config = dict(
    crop_scale_min=0.8,
    encoder_head_dim=48,
    decoder_blocks_per_level=3,
)
Rows from block 4 of the encoder, named by matrix and row number. Each number is 128 + 32 x the weight over its row's rms, rounded and kept within 0 to 255. All counts start at 0. Numbers have three digits each. After the name is the row's rms in percent of the matrix's.
# fc1: shared expert up (encoder.blocks.4.mlp.shared.fc1.weight, 96x384), inputs 48-95
fc1.0 108:077147085134109152123140121121095128143145109141105068105110131149144066115126115109174080138096146093124160117154127088165119172103104125133138
fc1.1 132:129170101054139181108106124180164151112137060142153140114130149092142169099170116136142154184117091068140153111150130103123012114125155116127079
fc1.2 082:135151102183112113101182151165182123134129145114127163106168131114090116064161158157092212140127125133107161076165114117147143108141129133081119
fc1.3 119:139154119112130109124126087117109156080164104156097122061121112112153043117154133117087112155097139124130136136157095141155121166113057110106150
fc1.4 097:147163125088079103115123171136105167159166162153077130168174133114137161149125120104135119154121216159152139150123143132114105102114135085148155
fc1.5 096:191136137145170179149104129111161161162101195183103107145134164134073098070083134097112176118130140086165072117122137178053146166146129132137147
fc1.6 099:104091160174097099112129153104141165107111151160086100162112096099072113141116051100151128109132156071102144117150112096152131184146101095117101
fc1.7 115:167148103157085106079135096100066087182155148151072120132229149130127160141061115156146111180173150118099074141102139137102128182161172070164132
fc1.8 114:125096136125155107109088083120116150081136117123151111123173107143138191099148137157099127151092148139117103097110126127128129081141123183100118
fc1.9 063:145092144115141126110107098086125130154069179133143102098166101186090100082084111111158152155148133095147138132174125106103084095118208067060097
fc1.10 119:155133153150174153150182172107149155082086114081124111146133161140144146105135150122131100081110125092097161135112146111158109134103121131151140
fc1.11 112:110129181170128140133160130098128125087151155096134149137130142148101184090125127082093079110143107119086124097143120094124102177110080160158102
fc1.12 109:099079108098147121165041106125121145125073137145156148165135073161121109118116156089153088094132074083167201085101123139130100104114108171158090
fc1.13 105:129111168125175129148096131156091127170071144157124148123121177131129071093111147099130120140119127153206135141120116065160196135086121078127112
fc1.14 058:124129078156106165150084116172156101116103160191118090124130116114103145189129087120098157096110079140184139136142130111130157177151151170145121
fc1.15 070:106110096127186141105144142127068124133119133120118161145155111072152124092112170126071112062058093093168159081182124129201114127100179116121047
fc1.16 107:187115149087112203130130054121117143139137141138172135089110145084118160118122129071119091067138132117125131124120178146122176123168135181078101
fc1.17 131:147181133133093180123155159105099114136155100058146115107122138109157095181178128156107127100159173145105098101085159159083112114165114125146143
fc1.18 071:110099135102133158179166118111140089124101151131138127156095169123110087103139118154151107098159104076181135146146124123151104131131145039096157
fc1.19 090:088142108116124168105156210111100129141138105135114077164106157088119109136140139161096132112194185098102093117115192083157125122104124134163132
fc1.20 112:112155151153106158154122188162104150114182115123076094166098169135106139180106101159105137097125083176129133106097071114106125132112112143140154
fc1.21 103:173103161130181131172124098027147171161111162155129165062092105124179144075061115144113126175157136086108147146148153152110171069207179105113121
fc1.22 093:190130198111107156110109104117100139175140187191136165117103168128128122113103122112125099106158099111088191206109122150086098165102127114089090
fc1.23 108:152169100136110118114069142048139090096169118100152104159169128146177070183154093165102124139130099153116141093181120121121133087169073114151136
fc1.24 075:114139144178111137107110128149114081101145129152084112141136121069133183102140176148121079088148138109136099146112135133144124135151117092147131
fc1.25 091:085090113161170162144103095137168150136167154148098108086120100113108104123154135131110104104153131104161125148158188136054124103111204100177121
fc1.26 093:160169091197101113146102177102109147153130128101155134117138114109109161128164079141117114105126155100139127193125197101120111097131122130086118
fc1.27 102:167143164098120132175086132166124111116090148100134164086120188068176203110124083106122121145105138095119133193158112137121070148055177147101187
fc1.28 102:135156114144128148122092064074115130141112111140175100099083107135084087122200082153112122104117116113191115153149107145139148129109156116117103
fc1.29 055:104120104171120138193125101069142172094112134168144097163125071066145135158137134102178122113152119090173105156148128147095174087104146097100083
fc1.30 109:155138130100083110101124161137141158132162119153101115126160131144152156108127123137070144175134143117156116155110092144146138108151073156180192
fc1.31 101:110171153182122139137138129077200129143123131134106132139121175085089062132111092213136075179163110076077115094090125152082086160153120110096140
fc1.32 100:077073096046104135130114163119127193193137153076121186143134121126118173091086058126123108122120067099140101156108117144122067129084125072147128
fc1.33 112:174214131085190189156107143116123115082103104103143102123142138084103179104110151107114120088081124175099144153097135157107072101092128108068177
fc1.34 054:099044140129141112115127139151144144138134142162139159148125128100075092090079105165129116137083074152064115132126134112151155078104081108110129
fc1.35 119:143104103158117086064131103138170160130105106118106069165135157141133146160151151145153043105163132150155105080142124133170039118085119138101163
fc1.36 089:147150134130120086131110113167127131146175151102117116114152131079114071163138151084084127043139152096161094122139118220141080157110179095158163
fc1.37 129:125138174179114136140136082155199120114162104156116092166140191149127094080135145130102109137194114098145144103146122066183220140140095160134091
fc1.38 115:116124098176116097145091124127113085116126152132197134102183142103119087127112158128111158061090107128095096218133126142141054150145172151119117
fc1.39 109:164112122137132145187141182153083194144170141140142131024179140083128104144221152187116115111139151108099108183101129171113109093161167167143090
fc1.40 099:141121088121121122065098168143176166139123137125140117143116137111133108095127157183153191128133101141143093093138141131119083114117168129191114
fc1.41 107:157141108144088167102117173150125100191180172095122114139093118085156117143137161137162170103091117060133140103132091099115212070136109171197114
fc1.42 103:143126124159072154099144095111120130132096079103085094088122217144072095107133142155061139106148171192074089095103113101127089112119121157140128
fc1.43 137:143179185184140088070199112146105116107124157094156135182145109139115106140108126118158110145113089131117105130121158075186099174165133108070118
fc1.44 056:100120124119141104164109093161179100127130114157079030149104134087123150086133106134130191143092138085071158179116095110177073085116148176125135
fc1.45 060:080103104074152124158071149171124159093152105109156162182108153108127125056083104070129140164201125088139174116137108092107165151098141118082058
fc1.46 054:165170146133167181096148108105085111116149150102135129102165097101166098126149081120066164133126114098147142115148096133176161131167184208142165
fc1.47 096:096116143095175076083119123112142119105082121109112188111102066130100173162153119161092134148064141157146110079157146107205135174054137136138106
fc1.48 054:104162085132154145104083098182177210150157202087121145122128146168116112119038107119111059124127134145124129110087131110128078110150139120135136
fc1.49 110:161159040152161116118120125051132103137052125122124129110108077114097143175125108150134184113155105177169105169098152110109131123139160147104086
fc1.50 056:124161105152080128089127127120159119145068129065195094121173068162066080125165080119167109116156111130220055189170157139210173153129142102150135
fc1.51 127:137119159116134155124093155177163131108125210137106138157075088117177121097122028127083097128169118083159142128110154163171200185166138196070097
fc1.52 104:106126150155155107097157185104151140078122152080144155168152101108145111104062109118113158178034119136171066101137110110089097150108107154129148
fc1.53 133:104097130064112170108142159120121065094143173088139114170178172126210138149098094151077137146128069095153174103155122158137131138172182157144136
fc1.54 098:177195117162127101152157124079161126126143131130140095160111117123122129148097136129130130122147079108174142098168114132091085135115115106093162
fc1.55 129:101142102163125167207109131100131178161230051207141105141175155175126151072143164174101103155125114153142086140161113127115163111127112144144143
fc1.56 060:129146144143132124154125121122110101121156172086104106131153060111153136171150117100094115043141147154179142104156128078145160132123155125092103
fc1.57 114:150173140082109098127094144152158191103102156095121095108121105097178133106054125045121137175142155126143155138152091153105115136086158109117108
fc1.58 097:089156089152091145049143144154094130171117168103194138156139140111145145088095137132158140091126141130119099130121146120086135185091141134107083
fc1.59 113:099110105082110149111111143065120124117124109127154099123138097154171113115157092098091174142125149106116129099120133141169104174139179087096172
fc1.60 100:143110091130147121135094163105096089126130192173077109140071117107133145191137140065132142133142115129102115104165176126152068135142092118150138
fc1.61 053:142135165096121152142148090089126162144194091081147126092165117157146125126095131096152104131131141095138083119172139104137148161144172138121150
fc1.62 106:160153143082140115177186126089120192118212095163169171192150115117154103118135145143152156136142120128121161095176095106150158055144141177120134
fc1.63 114:180081148117076164140195131159113143110100137111105180090133119101164142095180129171132107157135128126080092139160137116089161196087163134115155
fc1.64 098:129147131100168130147126106133144156168096101144158195135096116126174112108093125100132163065112089121084127101167177111171122139092148102087154
fc1.65 112:165090158123115201108139161128120176138162094129143076140099123135118171096178148143130134120152195084164164096119104149145140167073157187125081
fc1.66 130:086078153161110186069137074135149131100165123143177107119174210117148117150072126145132146074102112105156111128115095130142088180118148127150125
fc1.67 096:096096099108122115181101134146109107104147074164095120111166163139161156107151112144124142110124109124043083142163207143117085140134147120112107
fc1.68 086:132137097133128125143072157123119161176109137078146090124134141143155125139159124105213105151140143095154129123075149073172161114161145155101103
fc1.69 128:154131122172102145197193124163126115104074097137138166195079148143079111143161083164137063140085124109134105114137109132140196079129126129077103
fc1.70 056:093109173092187138174162117143079096164155142084085104168122156142112107093159175121139172128158138156136109141102132109121108117146110126045159
fc1.71 104:127188084189166142081131127153155109131095157113124102085146083132081062104109133139153121091090074096101150123132073083094151128164131088128175
fc1.72 104:119141109117071136095175151071163146123126126161127123110146080127123121128087145134100032162130140142146096067153159125199127117115098101128117
fc1.73 128:113095201120155068123109132149176087101111179165117109167139180147121174095138102096189100137145140111137116106130092148102094109162156178087164
fc1.74 095:096074117110103093118110176107130060138125114104134165047100146143141120117096088096110136127155098155220212120135140132112190143131176186166130
fc1.75 105:086112167098137147142133090126089093145164108112119157096118152073153200118138067099147154145087130105109131131134117117161158081133105105155123
fc1.76 111:127136148099185148080153145142202119162187101080136100143136142176138138100138135186090102122129126126116123051134136107131124146109152191110073
fc1.77 059:125158155118155095133091084202085101113131102143099098126107172054159134166129110120150095124082172111114149099089144175156097096124163114105107
fc1.78 092:143134091148146121129131125147089124111086117105172102137047150117167161139131105074180116098155134100159109084097190147144101105124103090106148
fc1.79 114:076140146104155140144137156100100138131124151106125112117171159104170123116156128132117140148149068128102142176110142173139139089162098198113064
fc1.80 093:118141166160135121182151105143114092143135167088091139145124074162140136132095142170121173123156165137133098119115092120204075195112160135115163
fc1.81 082:132093088113115137200137111057099165075176087140107061163101150102070126160117126161169134143089105085096136106104114112203158097105113084090118
fc1.82 105:084142135062202095157101124122175074115090126105155186133140096128053172126124168143144144076090073148134097127123156114200162139128146153173129
fc1.83 130:146086149171094121132123134166167185115047077129205118098123119169107102129129080158108110122106094100104127086131092131114094155065156166129122
fc1.84 084:110159137131085122097121095096149149113123128145145134149146144127119175127099104103135138151119174108130129131210107170064155164136203096124147
fc1.85 089:170140138137175110156148097161114143140098167146131168044110129141147102165123116134067130146150061167147133148118125135147062118163178129098106
fc1.86 053:151084125146133122086109103158111098161144110178184191114112112157137162124136095109088168138103120170104098138123084110145111109133186146116112
fc1.87 095:161154110130157158152140142137145182160129128099121099189126164065113090149139122134098121132179170114099154112171150128119044152136140089107142
fc1.88 104:129103095133137152084088178142187149008091091140156120139134183159112082136075200166177139189075167150097151124135122051153144130194163085086116
fc1.89 106:159059120180095102112132169091135147116151132181123130144195152152179135130173168133075130191128136111110126097148080093148098105140072178197087
fc1.90 098:144156156136108120107066082146142058107056082138175137137106067121115112052161145099122091131115169116184139174139159113109149092142151137092098
fc1.91 105:093119127145148104127147182142125152118128121122107122124120153133210109141144114119105070077155125108117154110188154139065144111146082138136097
fc1.92 086:127152153089127132106079145123200126184080085077187142170132107166096133118079081142104090112162156151117081127185122119129129151120154162133117
fc1.93 097:110103157155158098142132106131169127146097160151114158161102112116077171156108119206117122148133124086086087109111110125111109151120132121163154
fc1.94 058:144089131081104082135119162125115096165147104130061110150097164112058126064147152129143116140121154106183144099167110122116078144077129134102127
fc1.95 113:131121119143110130078073122074078061067147130109139169026121160099150108125142127181094126187098142153108127101163118088170155122142151076112159